A small masked spectrogram model, trained from scratch.
Model: 13M parameters, log mel input, encoder arch vit, encoder norm rmsnorm, encoder activation swiglu, encoder width 320, decoder width 128, decoder layers 3.
Rows from block 5 of the encoder, named by matrix and row number. Rows with one number belong to one attention dimension. Each number is 128 + 32 x the weight over the matrix's rms, rounded and kept within 0 to 255. All counts start at 0.
# v: attention query, key and value (stacked) (encoder.blocks.5.attn.qkv.weight, 960x320, the v third), inputs 64-127
# proj: attention output (encoder.blocks.5.attn.proj.weight, 320x320, transposed), outputs 64-127
v.126 [101  98 156 148 141 140  88 134 164  89 144 118 127 146 133 145 106 169 129 109 154 150 141 148  80 122 141 125 135  90 135 123 163 108  93 164 138 160  89 143 220 188 134  99  81 166 142 119 132 113 124  76 173  71 185  78 179  95 130 155 100 190  77 120]
proj.126 [151 138 116 139  79 131  63 134 118 152  96 147 164  88  85 160 153 147 103 134  80 123 164 171 103 135 138 107  88 186  89  88 102 154 157 114 151 199 118 135  85  89 170 119 146  93 106 127  83 198 130  94 144 151 149  78  73 137 142 135 155  70 153 153]
v.127 [159 166 160  61  40 126 152  85 141  95 132  55 116 103 145 166 123 120  31 122 147 125 187 166  93 151 114 124 131 100 126 149 109  82 149 166 111 157 112 147 172 117 119  54  85 117  76  92 167 103  74 122 143 147 160 106 201  97 108 163 175 128 162  86]
proj.127 [ 98 140 132 165 154 193 108 135 113 119 151 102 180 150 123 187 123 133 147 127 115  85  71  98 137 132 106 146 104 117  92  92 137 173 185  81 163 105  86 105  82 150 116 154 118  88 170 136  95 125 111 159 121  85  92 194 144 139 148  45 147 132 152 153]
v.128 [129 103 109 154 112 106 181 242  91 107 122 157  96  74 102  48 131 121 173 170  63 127 176 164 164 131 140  85  64 158 145 185 111 112 135 169 107 119  56  57  99 121 178  69 168  99  56 174  74 135 104 108 116  95 113  96 182 166 124 130 126 165 173 115]
proj.128 [126  63 133  98 174 154  99 100 128 206 103  73 162  75 101  49  62  83  89 142 152 109  99  93 175  92 224 136 110  88 107  50  87 155 120 110 150  64  85 119 133  67 101  64 118 147 146 138 156 161 102 120 203  45  85 115 167  63  71 197  73 112 158 147]
v.129 [ 89  88 159 156 134 119 117  98 145 163 101 150 122 171 100  88 141 167 101 128  71 182 154 173  87 128 203 114 135  97  99 169 153 187 167  64 161 106 149  45 148 104 159 185  91 127 134 125 133 114 157 140 130 141 230 123 137 129  97 198  72  87 159 144]
proj.129 [ 98 155 145 161 121 145 158 128  97 118  98 116 168 128 145 152 110 107 120 164  89 152 130 147 145 103 203  98 144 112 155 129 137 113 163 155 122 104 150 175 132  99 135 149 139 104  65 153 108 178 136 125 143 183 151 167 147  79  71 159 107 146  63 162]
v.130 [ 96  71 207 132 126  94 151 185  80 115 139  86 139 117 109  73 132 152 124 151  96 117 113  86 107 110  93 115 204 125  83 138 125 158  91 189 135 104  85 126 167 136 154  91 155 103 131 159 149 134 171 168 103 118 108 170 228 106 137  82 193  96 117 132]
proj.130 [120 170 127 143 154 195 153  86 136 122 118 126 112  69  88 124 139  94  49 163 125 105 119 107 179 157 104 231 125 149 139 115 114 106 123 103 155 203 141 119 102 184 141 159  92 143 107 131 138 151 125 157 148 144 102 134 150  80 130  97 144 113 103 154]
v.131 [ 91 151 122  92  90 125 104 220  89 139  69 100  90 164 159  46 103 125 118  84 100 151 153  81  75 110 125 106  58 189 122 148  85 105 109  92  90  77  84 128 159 110 115  19  99 130 174  72  92 108 136 129 131 129 114 133 196 103 106  95 162 154 125 159]
proj.131 [136 139  92  83 125  58 132 191 154 185 146 133 126 104 109  12 118 110  59 190 137 196 153 143 149 102 145 121  94 127 182  85 100 167 122 142 143  56 101 137 100 116 130 109  79 126 127 219 191 201 119 161 114 164  94 102  84 141  48 172 129  60 161 131]
v.132 [154 158 132  95 105  94 109 178 190 175 144 146  99 110 144  99  79 117 109 133 149  70  99 150 151 131  72 127 151  93 179 124  90 164 134 102 116 105  62 147 153 126 165 147 126 107 179 201 134 106 157  96 102 127  66 119 165 155 126  61 197  91 100 128]
proj.132 [141 134 162  68 136 112 102 150 140 191 164 163  41 108 141  52 145  61  90 187 136 124 129 103 157  85  89 118 147 167 151 119  83  87  73  74 161  72 155  74 105 136 148 171 139 134 187 120  94 123  59 186 109 196 106 128 132 147 134 129 176 130 196  97]
v.133 [107 176 115 134 138 101 146  96 145 146 133 160 125 114 125 122  83 140  64 136 117 141 108 111 104 120 142 127 112 124 168 129 125 144 135 128 108 135 113  73 135  95  94 104  95 103  87  91 145 151 176 149 143 148 153 116 124 133 119 140 139 127 158  78]
proj.133 [129 129 171 106 154  97 111 111 139 139 132 117 131 137 130  38 124 141  85 116 181  85 100 146 110  95 112 108 125 102 144 137  88  76 101 175 130 109 121 101 140 111 120 173 121 139  79 114 115 142 112 101 149 144  61  92 137 113 114 112 148 117 132 130]
v.134 [123 202 145 117 132  95 198  88  69 162  95 117 178 122 121 152 167 127 221 174 167  72  89 135  53 107  98 105 136 134  91 154  95  88  71 195  98 178 111 115 108  87 121 155 125  89 210 163 108 138 103  47 158  44  83 162  60 100 124 116 113 100 161 105]
proj.134 [142 181 111 141  72  90 114 140 136  79 106 134 120 154  60 178  90 177 132 149 139 133 170 105 142 112 119 106 115  93  99 121 160 182  90 165  82  99 142 185 155  72 146 145 127 142 139 148 125 171 169 109 137 158 167 114 110 117 124 153 139 124 102 130]
v.135 [124  67 136 144 124 169 138 183 102 140 107 133 125  84 138 108 126  54 187 112 161 111 181 114 122 123 105  91 126  90 255  82 200  87 135  86 201  70  94 145  88  99 160  41  97 147 113 151  94 145  91 125 108 126 141  91  99 192  86 184 115  88 135 114]
proj.135 [177 115 140 185 105 186 150 160 171 133 104 187 123 161 159  89 152  83 154 142 140  75 182 105 166 147 163  60 115  82 101 181  93 198 124 134 110 110 103 171 124 130 100 145 128  57 152 173  97 114 116 170 129  74  77 163 152 142 202 128 133 118 103  58]
v.136 [122 128 128 126 230 148 132 119 106  76 165 190 174 126 125 137  83 142  87 176  85 165  91 139 108 104 156  88  72 130 123 142 120 156  91 162 140 114 124 112 143 194 146  79 104 110   2  93 112 107 105 156 179 154 181 118 181 153  66  67 117 109 150  94]
proj.136 [ 85 112 156 152  99 104 122 148 157 132  64 116 197 157 128 114 125  45 111  95 111 131  88 141 164  86 106 108 128  93 146  79 138 206 137  89 142 100 112  82  53  92 108  64 156 178  29 145  91 126 125 104  87  74 130  89 182 145 136 123 100 137 192 144]
v.137 [208 142 124 135 147 136  66  57 169  72 196 188 142 160  59  76 108 112  90 123  85 168 157 128 145 140  97 123  89  68 111 106 157  91 121 136 125 122 140  84  97 118 163 168 115 117  62 113 143 121 184 160 108 179 213 137 135 133 117 102 170 227 172 104]
proj.137 [161  71  65  74 136  90 155  79 123  57 119 123 159 155 147 106 134 169 140 183 115 117  90 156 122 135 143  81 108 135 119 140 118  65 144 118 148 113 151 122 177 229 112 131 150 165 130  80  90   9 109 132 125 150  77 113  70 150 176 145 156 101  96 151]
v.138 [139  89 116 185 113 129 119 137 181 176 114 152 181 155 131 121  79 132 123 155  87 127  98 131 119 159 140 184 153 124  95 109  94 174  86  84 135 167 123 146 112 145  93 134 157 123 189 156 111 116 112 169 109 118  90 160 163 127 164 105 129 168 125 120]
proj.138 [ 89 141 147 132 116 144 115 113 121 103 103 121  53 110 142 147 105 138 129 137 110 141 157 148 128 122 146 111 128 161 156 127 110  89 147 109 145  77 148 144 123 123  92 105 133  80 166 131 127 110 108 145 116 169 155  89 128 146 140  89 156  77 105 135]
v.139 [125  90 135 103  59 161  73  62 179 116 149 117 202  75 157 108 123 122  83 107 109 131 115 138 146 132 131 140 163 154 195 144 164 107 110 111 147  27 103 129 118 143 185 113 122 122 132  88 147 122 136  74 131 172 112 153  41 111 112 169  90 134 130  87]
proj.139 [114 113  94 130 119  61  99 115 129  89  89 169 145 113 159 166  68 133 212 223 111 129 133 167 172 125 137 112 183 103 192 135  65 126 123 150  60 115 140 134 155 139  77 171 182 154  18 108 163  81 104 158 156 136  96 136 158 102 159 133 158 106 102  98]
v.140 [124 140 173 144 156 126 171 163 100  82  98 160 122 118  60  65 125 128 108 133 155 131 183 129 119 149  81 177 102 127 173 118 206  97 149  63 151  93 113 157  86 112 140 175 136  81  91 122  63 147 138 106 110 211 149 151 183 150 105  86 175 158 104 158]
proj.140 [118  56  80 137 149 154 211  88 126 132 172  89  75 174 157  57 100  91  69 139 159 175  90  95 162  78  99 122 113 188 125 154 127 124 149 101 127 105 124 101 140 153  99 109 138  97 120 124  86  24  70 135 128  90 150  71  71 175 176  70 137 116 135 110]
v.141 [156 133  85 123 192 202 182 171  97  98 114 140  39 138  95 184  66 207 117 108 101 106 142  64  77 136 137 142 133 116 128 120 119  83 157  81  87 100 134 168 170 126 155 103 157 179 204 212 129 135 164 183 101 152 132 160 211 113 191  99 138 129 172 133]
proj.141 [138 156  91 127 125 142 134 191 109 193 138 163 152  87 100  98 153 111  89 158  98 109 129 100 134 108 132  97 140 121  80 131 143  95  77 111 115 130  53 127 157 161  83 109 202 142 198 136 171 118 131 151 109  59 135 180 107 174 165 159 161 137 156 124]
v.142 [131  70 161 130 104 159  65 225  98 143  67 103 125 168 114   0 144 146 129  78 100 152 155 168  79  93 111 129  99 186 159 127  91 170 124 123 131  13 106 111 123 173 162  80 165 156 144 162  81 111 116 127 151 222  90 109  81  95 144 102  93 129 149 148]
proj.142 [118  55 115 141 189  73 157 176 122 135 126  61 199 162  90 110 140 106  42 104 158 150  69 126 106  88 126  96 118 117 107  99  71 147 138 121 159  27  83 132 109 175 102 128  99 148  21 185  97 160 113 155 134 150 122 117 101 166  62 166  99 112  57 142]
v.143 [144  88 151 109 138 164  99  26 164  98 149 107 145  58 127 185 146  92  87 104 169  99  81 162 187 164  77 162 179 118 184 106  89 130 144 137 143 130  90 152 173 115 114 129  86 146 101 141 164 117 198 109 110 166  74 214 117 146  69 140 117 147  94 108]
proj.143 [112  73 164 130 136 133 135  90 124  92 166 130 109 111 104 136  87  51 176 150 147 118  90 130 227 130 197 149 144 121 181  72 139  76 133 135 154  88 158  99 138 158 143 153 157 114  72 120 125 105 110  97 133 138 109 156 150 155 178 138 125 193 165  96]
v.144 [137 188 180  74 116 163 178  20 126 133 174 135 103 104 156 246  88 126 136  65 143 102  92  97 177 151 111 158 152 110 103 118 148  50 104 141 122 115  78 156 126 120 174 160 102 126  58 115 114  61  65 153 123 123 134 132 193 117 143 111  65 181 152  88]
proj.144 [113 150  78 108 119 126 157 152 119 151 131 119  73 121 135 142  91 151 163 169 148 135  85 118 137 107 134 147 126  95 101 195  55  71 124 124 137 166 159 125 121 164 155 137 158 219 118 169 122 130 168 168 115   0  83 121  77 157 199 109 116 163  71 152]
v.145 [117 116 151  89 112 167 154  87 138 188 161 165 176 122 133 188  94  78  98  54 202 117 155 153 128 136 182 169 121  97 158 127 104 114 101 122 152  43 104 189 137 188 117 162  93 116  94  95 138  85 115 108 104 206 192 124 114 120  83 144 120 184  91 160]
proj.145 [120 125 138 130 148  90 165 106  93 127 142 145  96  95 153 197 138 111 158 180 155  88 127 140 129 110 180 125 210 145 147 156 138  74 115 167 101 123  99 130 115 112 152 155 139 150  42 143 127 137  87 168 136 131 139 109 105  76 132  99 103 159  83 156]
v.146 [ 84 114  91 111 130 137 125 128 106 129 164 104  91 170 116 126 153 133 158 191 151 119 138 141 111 129 140 145 155 119  82 140 125 142 132 119 146 111  66 186  98 182  70 140 131 149  77 109 125 164 116 135 214 155 126 126 118  98  69 169 131 123 102 147]
proj.146 [ 65 143 174 143 110 130  89 134 136 119 153 100 184 153  89 169  81 167 137 153 106 137 112 153  72 105 139 110 104 160 127 108 140 137 145 130 140 131  87 144 101 144 169 124 139 134 137 161  69 139  99  66 110  68 104 131 167 172 147 128  95  80  88 145]
v.147 [ 89 140 120 134 113 133 157 118 156 161 184 101 201 140 162 169 173 161 107 171 195 103 101  99 112  97 117 152 110 141 104 198 123 188 190 119 136 104  35  87 119  88  94 157 163 152 102 144 143  67 155 111 120 140 121  78 165  71 131 159 108 124 111 126]
proj.147 [129 145 103 123 128  82  98 129 167 121 136 186 137 116  65 128 132 124 101  79 153 155 106 186 150 163 196 152  88 135 180 133  99 124 125 123 104 116 132  84 132 105 110  90 164 165  19  79 122 164 138 113 159 157 116 186 108  91  89  93 160 127 135 129]
v.148 [143 124 122 128 168 175 149  90 117 153 148 110 156  57 157 213 148 121  62 120 134 129 173  96 159 174 116 201  94 179 128 147  78 131 161  79 115  99 173 123 118 109 200 146 111 155 112  80 206  65 170 147  93 100 153 101 109 130  82 205 128 192 229 164]
proj.148 [128 162 221 144 120 120 126  83 151 148 142 125 151  81 134 148 125 153 115 162 107 162 176 181 139 187  99 155  99 125 154 147  23 152  97 120 169 119 187 162 102 132 187 113 105  95 108 127 179 154 108 123 102 119 180 161 113 124 153 165 125 117 117 178]
v.149 [134 188  61 129 138 119  93  67 157  86 148 129  42 166  95 174 114 112 145 101 171 157  94 141 149 113 117 195 189 108  67 142  92  92 117 106 200 110  82 106 176 114 124 109  95 105  82  73 147 108 112 137 152 149 159 175 118 143  47 174 137 152 157 111]
proj.149 [138 167 140 113 133 102 161 133  94 142 180  94 125 136  88 142 162 135 159 135 122 124  96 148  90 110 117 111 124 213 181 143 134 133 149 135 166  92 105 142 116  89 146 105 165 152 165 107 114 138 130  99 205 161 114 146 128 129 238  93  99 170 162 150]
v.150 [135 128 134 169 105 131 155 147  81 157  60 181 162  97 109  21 177  44 159 132 155 113  81 190 171 138 184 124 125 167 176 137  35 180  73 108 160  91 117 120 141  88 112 124 149 163 112 184 118 108  48 163 167 104 100 124 192 110 122 184  81 110 194  71]
proj.150 [170 189 167 146 161 129 126 124 127 134  80  90 148 131 113 131 130 156 157 149 142 134 140 111 152 191 159 143 117 129 129 103 146 108  72 196 187  73 154 134  67 136 147 146 132 112 120 154 140 172 135 147 131 127 154  82 107  53 129  74 171 111 115 101]
v.151 [122 144 155 157  86  90 167 124 114 172 109 131  99 174 117 121 102 126 154 113 138 112 129 102  99 112 151 157 112 168 106 144 113 185  93 160 117  36 152 103 115 122 108  98 141 149 168 128 150 121 113 108 127  89 100  89 169 112 144 120 149 175  96 144]
proj.151 [ 98 120  72 175  96  91 171 186 120 152 118 163  30 177 118 122  90  96 139 141 104 121 116 145  94 165 165 132 114 129 178 121  96 145 135 130  71 138 148  91 138 133 105 104 159  94 162 126 153 167 110 160  85 101 161 144 103 138 156 141  91  91 169 119]
v.152 [129 107 168 183  97 134 114 124 145 116 132 125 132 149 119 182 128  64 145  69 134 128 141 147 119 140 106 154  92 133  86 150 130 145 125 143  83 146 185 153 125 156 117 170  97 140  83  84  83 129  99 125 142 153  70 111 120 172 120 102 115 142 138 172]
proj.152 [175 164 106  98 192 115 146  78 130 111 208 144 177 117 151 119 132 127 104  91 111  99 186 157 100 145 154 114 116 154 154 126 111 174 110 118 123 122 153 172  88  90 104 153 166  85  88 145 123 182 106 118 119  86 121 117 101 164 130 128 125 172  99 148]
v.153 [118  82 127 145  84  83 173 116 135  70 151 130 149 142 133  91 152  83 115 109 111 152 132  73 130  55 130 136 125 132 128 230 174 158 147 150 153 169  52 127 101 139 161 185 137 125 152 111 168 104 152 176 152 158 128 116 135  78 103 116 155 145 109 145]
proj.153 [169 165 166 118  64 110 206  48 123 100 123 104 163  66  96 137 150 115  72 102 178 102 157 129 197 131 116 166 128 208 108  86 171 107 111 168 146 153 167  81  78 129 132 118  94 138 100 113 127 193 136 126 156 178 145 139 153 156  92 134 130  88  89 126]
v.154 [ 92 127 112 182 110 120 138  73 216 237 128 113 209  94 111 137 145  20  30 184 184 200  69 117 221 135  93 208 180  99 201  76  61 149 127  96 151  99 127 155 142 124 176  95 138 152 118 198  81  91  80  98 101 124  94  82 110 142  93 149 118 153 101 128]
proj.154 [166 185  69 105 128 139 155  77 129 134 117 142 127 129 154  96 170 128 202 164 161  78 152  56 174 121 123  83 137 106 204 172  72  32 103 144 165 119 247 134 107 164 118 132 142  89  68 111 153  51 102 115 126 136 142  90 189 112 182 146 139 135 131  77]
v.155 [133 190 108 148 137 146 152  33 168  42 141  91 184 122 118 213 131  55  67 104 181 142  69  85 171  94  84 243 174  82 133 103 166  74 158 168 178 122 165 149 122 122 115 131  97 116 116  87 151 133 165 109 131 144 187 127  81 109  86 150  97 214  69  99]
proj.155 [111 188  79 146  87 102 198  75 194   3 160 106 139 162 191 178 145 112 171 110 137  44  66 141 150 113 173  78 130 129 132  99 133 160 132 158  71 158  54 122 145  69 153  69 122 195 111 105 125 133  87 145 152 125 148  76 113 100 176 144 144 115  75 108]
v.156 [ 92 176 111 115 127 119 159  82 157 111 124 107  92  94 132 151 157 110 186 136 110 129 159  56 165 111  96 166 104 155 136 121 132 123  95 173 152  49 170 167 112 153  86  45 162 105 155 137 149 111 148 114 154 152  92 135 117 117 138  88 122  86 153 130]
proj.156 [ 88 121 143 141  85  78 108 147 149 110 142 133 135  89 157 134  60 101 116 123 111 157 100 135  77 141 122  89 117 108 134 115 145  83 166 150 118 103  82 122  36 105 196  97 138 199 127 164 127 177 118 101  97 150 123 135 127  85  97 198 102  51 116 134]
v.157 [139 100  68  97 162 127 109 113 135  86 141 143 132 177 116 195  91 144 169 146  88 159 196 148 112 113 107 102 103 148  77 115 169 135 123 144 158 132 155 128  86 154 121 173 130 170  94 128  99 107 124 153 154 163 116 131 131 112 146 118  80 103  81 123]
proj.157 [165 121 119 147  99 122 155  85 121 132 125 165 141 161 202 169  94 154 134 117 109 120  82 147  93 112 142 116 127 119 118 159 166 162 149 117  93 134 127 117  99 102 122 144 128 120  75  81 146 133  91 103 142  96 114  83  91  86 136 153 115 162 155 115]
v.158 [156  94 100  76 106  93 169  45 141 127 137 142 180  97 142  21 131  70  48  95 141 176 158 140 143 119 119 164 142  59 125 117 141 163 156  93 165 133  73 120 150 114 104 134 100 148  45 150  94  83 154 135  96 192 143 108  87 121  92 110 106 129 112 161]
proj.158 [119 127 160 132 108 159 184  97  90  21 104  93 178  99 175  96 148 142 115 163 100 116  99 161 162 140 175 172 181 164 187 158  83  81  82 114 170  65 118 109  94 124 143  93 126 109  63 116 108  85 107 139 115 137 126 121  96  89 181 148 140 168  85 137]
v.159 [127 150 195 170 111  93 135 144 105 208 116 132 125 169  84 172  80  62 172 207  93 162  55 142 138  93 119 134  98 132 133 145  98 154 180 131 140 159 136 158 105 127 176  76 148 115 156 163 177 103 163 137 107  54 143 178 195 171 191 112 124 134 141 111]
proj.159 [123  99 133  91 125  99  60 196 112 128 137 118  93 111 101 125  65 143 149 156  99 109 112 118 164 143 167 129 153  77 140  96  41  92  69 124  91  92 117  99 178 202 162 175 141 124 177 135 193 168 127 183 111 120 101 161 216 127  68 131 203  94 113  73]
v.160 [141 176  90 161 147 101 142  99 111  65  99  82  58  92 105  90 205 145 123 159  47  57 143  80 121 181 192 124 109 120 108 133 170 197 130 126 120 180 196  98 145  99 119 225 108 107 173 124  84 173 113 123 160 184  90 128 154 142 134  85 139 151 117 181]
proj.160 [139  83  96  99 121 186  71  86 126 122 160 197 198  99 153 135  98 111 151 116  75 157 101 138 138 170 100 192 129 179  66  50 171 164 200 120 150 145  58 113 180  81 112  64 120 179 115 102  90 188 179 129 178  90 114 122 127 108  89  79 130  84 152 170]
v.161 [139 164 102 142 132  80 104  69 201 139 143 148  69 144 100 204 122  93 165 107 155 164 138 164 156 152 140  90 215 102 104 150 178 112 122 127 185 152  72 126  89 158 140 136 122 112  86 128 138 147  91 163 129 116 175 177 135  91 147 187 131 156  88 136]
proj.161 [187 160 142 150  48  97  95 141 112 177  50 127  81  82 175 210 143 172 210 141 132 107 161 110 129 174 113  44 148 137 156  90 138 102 101 107 144 163  71  92  77 141 165 135 176  58 112 109  70 108  61 175 108  95 157 103 149 120 182 187 120 196 133 148]
v.162 [ 83 126 131 124  85  94 122 121 152 137 153  93 106 134 138  59 173 103 139 135 115 171 109 101 122 108 152 116  91 130 104 159 151 206 153 178 215 129 147 137 169 138 122 126 137 198  99 110 127 194 175 146 150 133 103 163 139  94 115 128 170  85 126 169]
proj.162 [134 138 203 123 133 131 149 147  88 128  83 138 170 111 107  97 110 115 146 115 169  69  84 166  92 176 155 104 124 163 138  74 111 190  89  81 112  93 143 158 156  83 123  64 153 141 144 167  89 105 132 150 180 119 146  89 143  97 105  93 161 152 143 119]
v.163 [117  93 168 103 110  62  92 140 127 108 111  97 170 125 182 153  98 148  86  50 160 167 153  93 137 148 105 175 191  87 198 127  97 130 170  59 129 130 100 217  94 149 146 119 104 145 145 137 179 109 115 135 130 176 147 123 142 103  97 200  89 180 119 149]
proj.163 [135 154 142 158  95 154 111 117 156 100 137 131  82  74 153 136 137 143  87 131 172  94 171 195 110 145 140 141 144 132 121 153 131  84 128 134 133 121 162 154 134 115 125 123 125 166  39 152 132 143 106 108 106 198 102 115 152 131 105 105 122 105  97 168]
v.164 [138 129  94  72 163 135 125 140  97 161 203  94 111 131 153  81 103  92 188 131 158 108 163 116 132 126  82 153 156 147  94  62 153  92 174 153 134 194 176 186 120  93 127 100  52 145 171  77 152 181 128 165 156 173 107 140 109 103 140 126 203 131 143  95]
proj.164 [100 227 121  79 190 143 139  81 155 154 107 145 101 132 106 142 151 164  96 108 136 137 148 164  97 128  76 142  94 129  65 127 161 101 168 110 119 161 162  81 123 101  94 118 154 162  87 138  85 139 162 117 126 146 128 124 125 138 109 134  83  99  78 182]
v.165 [ 92  62 127 138  67 214 117 172  54 187  88 172 162 134 213  85 132 133  85 151  91 183 103 144 105 151 146  74 135 155 170 171 143 171 153  37 108 133 103 119 140 142 182 109 146 115 133 199 124 106 124 146 115  99 138 135 115 118 153 142 135 157 125 118]
proj.165 [139  81 112 124 151 132  64 140 110 153 151 110 117 116 116 120 179 103 157 101  54 156 119  91 129  72 111 183 169 103 221 145 144 107  38  47  97 110  85 109 113 163 111 116  99  93  90 128 157 160 155 155 151 126 112 102 102 125  90 172 146 154 118  98]
v.166 [ 92 183 126 131 151  97 157 180 141 128 128 137 124 110 143 152 136 145 165  94  74  95 177 110 127 118 163 124 122 111 108  94 140 120 108 136 104  89 150 128  56 126  85 109 128  51 145  81 108 187 155  97 119  94 124 143 130 133 115 110 154  65 175  96]
proj.166 [122 121  96 168 161 160 112 179 175 102 140 132 115 150 110 105 104 174  50  71 164  70 176  87  86 157  84  83  90  92 109  93 159 216 147 122 173 143 171 183 137  90  90 118 211 153 115 134  78 136 155 171 104  52 125 175 143 185 131  93 102 132 130 168]
v.167 [ 59 195 128 126 149 134  86  39 150 104 108 129 194 129 152 162 117 126  30  75 175 126 117 104 240 100  66 197 148  88 157 157 161  80 129 129 111  85 192  75  87 145 143 103 138  59 128 117  78  59 146  75  84  95 126 123 133 183  63 111  80 105  87  99]
proj.167 [ 46 107 161 115  76  76 156  93 119 141 160  81 101 146 105 129 161  63 153 150 171  44 104 119 118 115 131  55 178 111 160 162 150 115  80 196 152 180 100 172 132 111 154  96 103 193  35 116 106  58 175 191 145 166 178 167  94 130 203 163 162 183 148  85]
v.168 [ 96 143 135 124 153 155  87 148 125 140 113 129 115 149 154 174  78 122 117  84 134 127 113 126  84 105  97  51  84  93 189 132 121 120 151 140  93 126  78 142 133 150 148 106 118 109  77 160 139 143 114  81 144 142 117 111 150 110 111 163 130  91 185 100]
proj.168 [150 144  77 130 140  97 163 158 184 106  78 140 147 122 162  65 100  81 118 129 111 125 118 162 100  96 165 101 135 119 144 185  88 144 166 100 111  82 101 121 136  81  81 154 100 163  79 178 106 157  41 193 116 126 118 101 138  93  94 121  90 169 105 145]
v.169 [110 171 143 107  96 102 129 182  93 176 191 158 176 119 165 102 150 140 162 116 109 122  94 115 140 114 160 137 116 149 111 166  33 127 126 165 110 125 110 157 102 140 143 114 143 106 101 138 144 120 154  97 102 130  95 144 142  96 129 115 127 142 198 170]
proj.169 [ 94  73 118  86 171  98 165 119 137 147 108 139 116  66 100  55 101 177  89 189  66 123 175 101 107 114  86 147 140 125 165  91 150 120  75 140 120 145 154 105 114  98 137 190 129 176 136 138 110 170 139 150 138 140 137  80  96 107 112 136 143  73 158 122]
v.170 [121  80 143 136 159 146 138 174 152 191  92 113 122 100 109  68 105 151 103 121 124  57  75 122 129 102 163 117 138 172 199  93  80 172  96  64 144 102  71 129 116  83 154  92 197 152 128 166 152 121  86 114 141  97  91 119 145 139 142 151 128 173 148 123]
proj.170 [132 164 156 117 165 115 169 100 173 170 141 114 139 145 122 127 117 127 148 131 118 148 165 152 115 158  92 123 149  94 137 151 122  79 122  88 138 155  98 102 137 164 123 143 142  79 147 173  83 161 155 113 128 107 135 128 164  64 111  64 141 101 123 119]
v.171 [103  99  68 116 102 183 176 104  81 171 113  79 115  79 141 137  98 184 115 153 117 103  99  98 135 132 132  65 212 114 112  91 133  78  95 128 121  47  67 132 126 174 141 143 144 167  97 233 103 153  16  57 118 109 124 109 119 110 158 129 110 136  79 162]
proj.171 [131 170 151 116 171 152  85 175 155 210 128 126 100 146 134 125 158 129 188 174 126  99 140  68 144  53 136 107 106 132 125 173 158 149 156 114 148 162 173  67  72 201 134 131  96  97 213 190  93 135 162 104 181  79  61 186 172 183 145 157 102  91  77 134]
v.172 [152 137 136 125  95 111 209  92 128 159 146 123 153 175 160 141 159 134 181 140 111 121 156 110  90 147 184 135 118 143 117 134  98  56  83 153 117 128 132 133 129 124 157  79  73  25 104 128  80  91 123 123  37  78 118 156 126 143 179  93 160 101 146  66]
proj.172 [130 118 127 211 163 113 136 159  89  92 141 140  82 132  71 100 150 175 133 102  75 149 192 113 106  70 110  81  99  96 140 182  88 142 117 136 110 122 225  85 125 181 126 222 110 175 136  93 186 139 151 130  66 113 139  95 109 118 163 145 152 192 151 148]
v.173 [129 185  91  84 106 108 161  34 131 127 121 101  78 155 115 140 155 147 193 162 138  94 177  57  83 155 153 160  70 100  49 121 134  65 123 138  93 125  60  92 146 109 112 138 146  81 104 143 115 135 120 149 167 152 106  73  92 137 150 104 199 142 101 139]
proj.173 [ 78 162 102 153 144  75 134 164 138 150 126 163 154 105 143 125 137 148 111 153 125 117 107 106  97 105 110 139 145 155  96 173 182 107 167 164 103 155 114 121 150 132  96 121 156 182 129  78 176 128  89 123 182 116 118 140  90 173 130 144 176  99 151 180]
v.174 [123 131 129 183 149 161 152 113 144  98 159 114 100 123 147 104 142  83 102 151 139 146  93  80 176 133 220 141 145  69 131 165  98 103 163  99  99 162 141 108 121  39 131 151 147 160 128 119 111 144  87 162 106 126 135 110 103 130  82 195 126 143 119 167]
proj.174 [122 122 154 150 183 105  69 159 106 115 107 132 164 145 126 130 178 119  91 162  90  79 144 156 200  89 141 159 177 113 154 134 108  73 138  99 140 153 120 152 168 157 123 185 138  87 172  77 150 104 156 107 144 124 168 145  82 164 115 131 126 112 130  68]
v.175 [114 197 134 139 140 145 112  92 141 114 166 171 141 121 132 155 154 140 127 123 119 154 122 102 122 121 162 149 151 147  40 181 122 128 148 127 135 166 129 162 156 205 123 170 121 124  51  47 169 120 142 169 109 161  76  94 119 127 100 124 128 110 156 104]
proj.175 [175  93 176 151 161 109 122 145 140  82  70 138 181 106 212 140 133 141 147  73  89 152 162 134 122 114 126  69  77 155 189 118  97 145 190 160 115 121 186 144  71 163 137  82  97 134  96 137  56 136 127 128 143  94 112  96  78 173 149 126  90  88 112 131]
v.176 [133 124 104 103 153 117 162 206  57 144  59 165  95 155  94 122 175 147 173 138  84 106  85 131 123 146 140  83  81  98 187  90 122 142 162 120  78 133  94  94 110 157  98  90 122 110 157 191 123 122 121  73 131  88 128  61 209 120 146  90 131  64 138 101]
proj.176 [ 90 211 142 116 162 119 114 198 144 166 127  83 102 158  54  66 112 188  83  87 133  93 108 129 116 144 165 121 113 111  85  83 120 138 120 105 165  92  83 155  87 109 121 182 105 199 133 186  90 165 142 132  85  96 151 152 158 130  75 157 101 161 212 105]
v.177 [158 105 125 124 135 178 100  58 158 119 173 100 125  83 142 165 152  92 158 130 126  99 120 141 114 140 102 128 181 101 134 154 126 107  88 111 149 119  96  98 133 113 107 114 135 133 118 128 107 149 137 134 101  95  73  79  92 133 157 201  77 172 135 108]
proj.177 [128 142 159 112 105  82 150 182 153 152 150 150 127 111  94 144 145 197 127 131  80 128 150 171 136 122 120 108 144 132 169 102 136 148 126 114  69 165 140 105  75  84 111 174 125 163 118 115 191 153 145 143 130 148 134 150 112 105 155 163 153 152 112 145]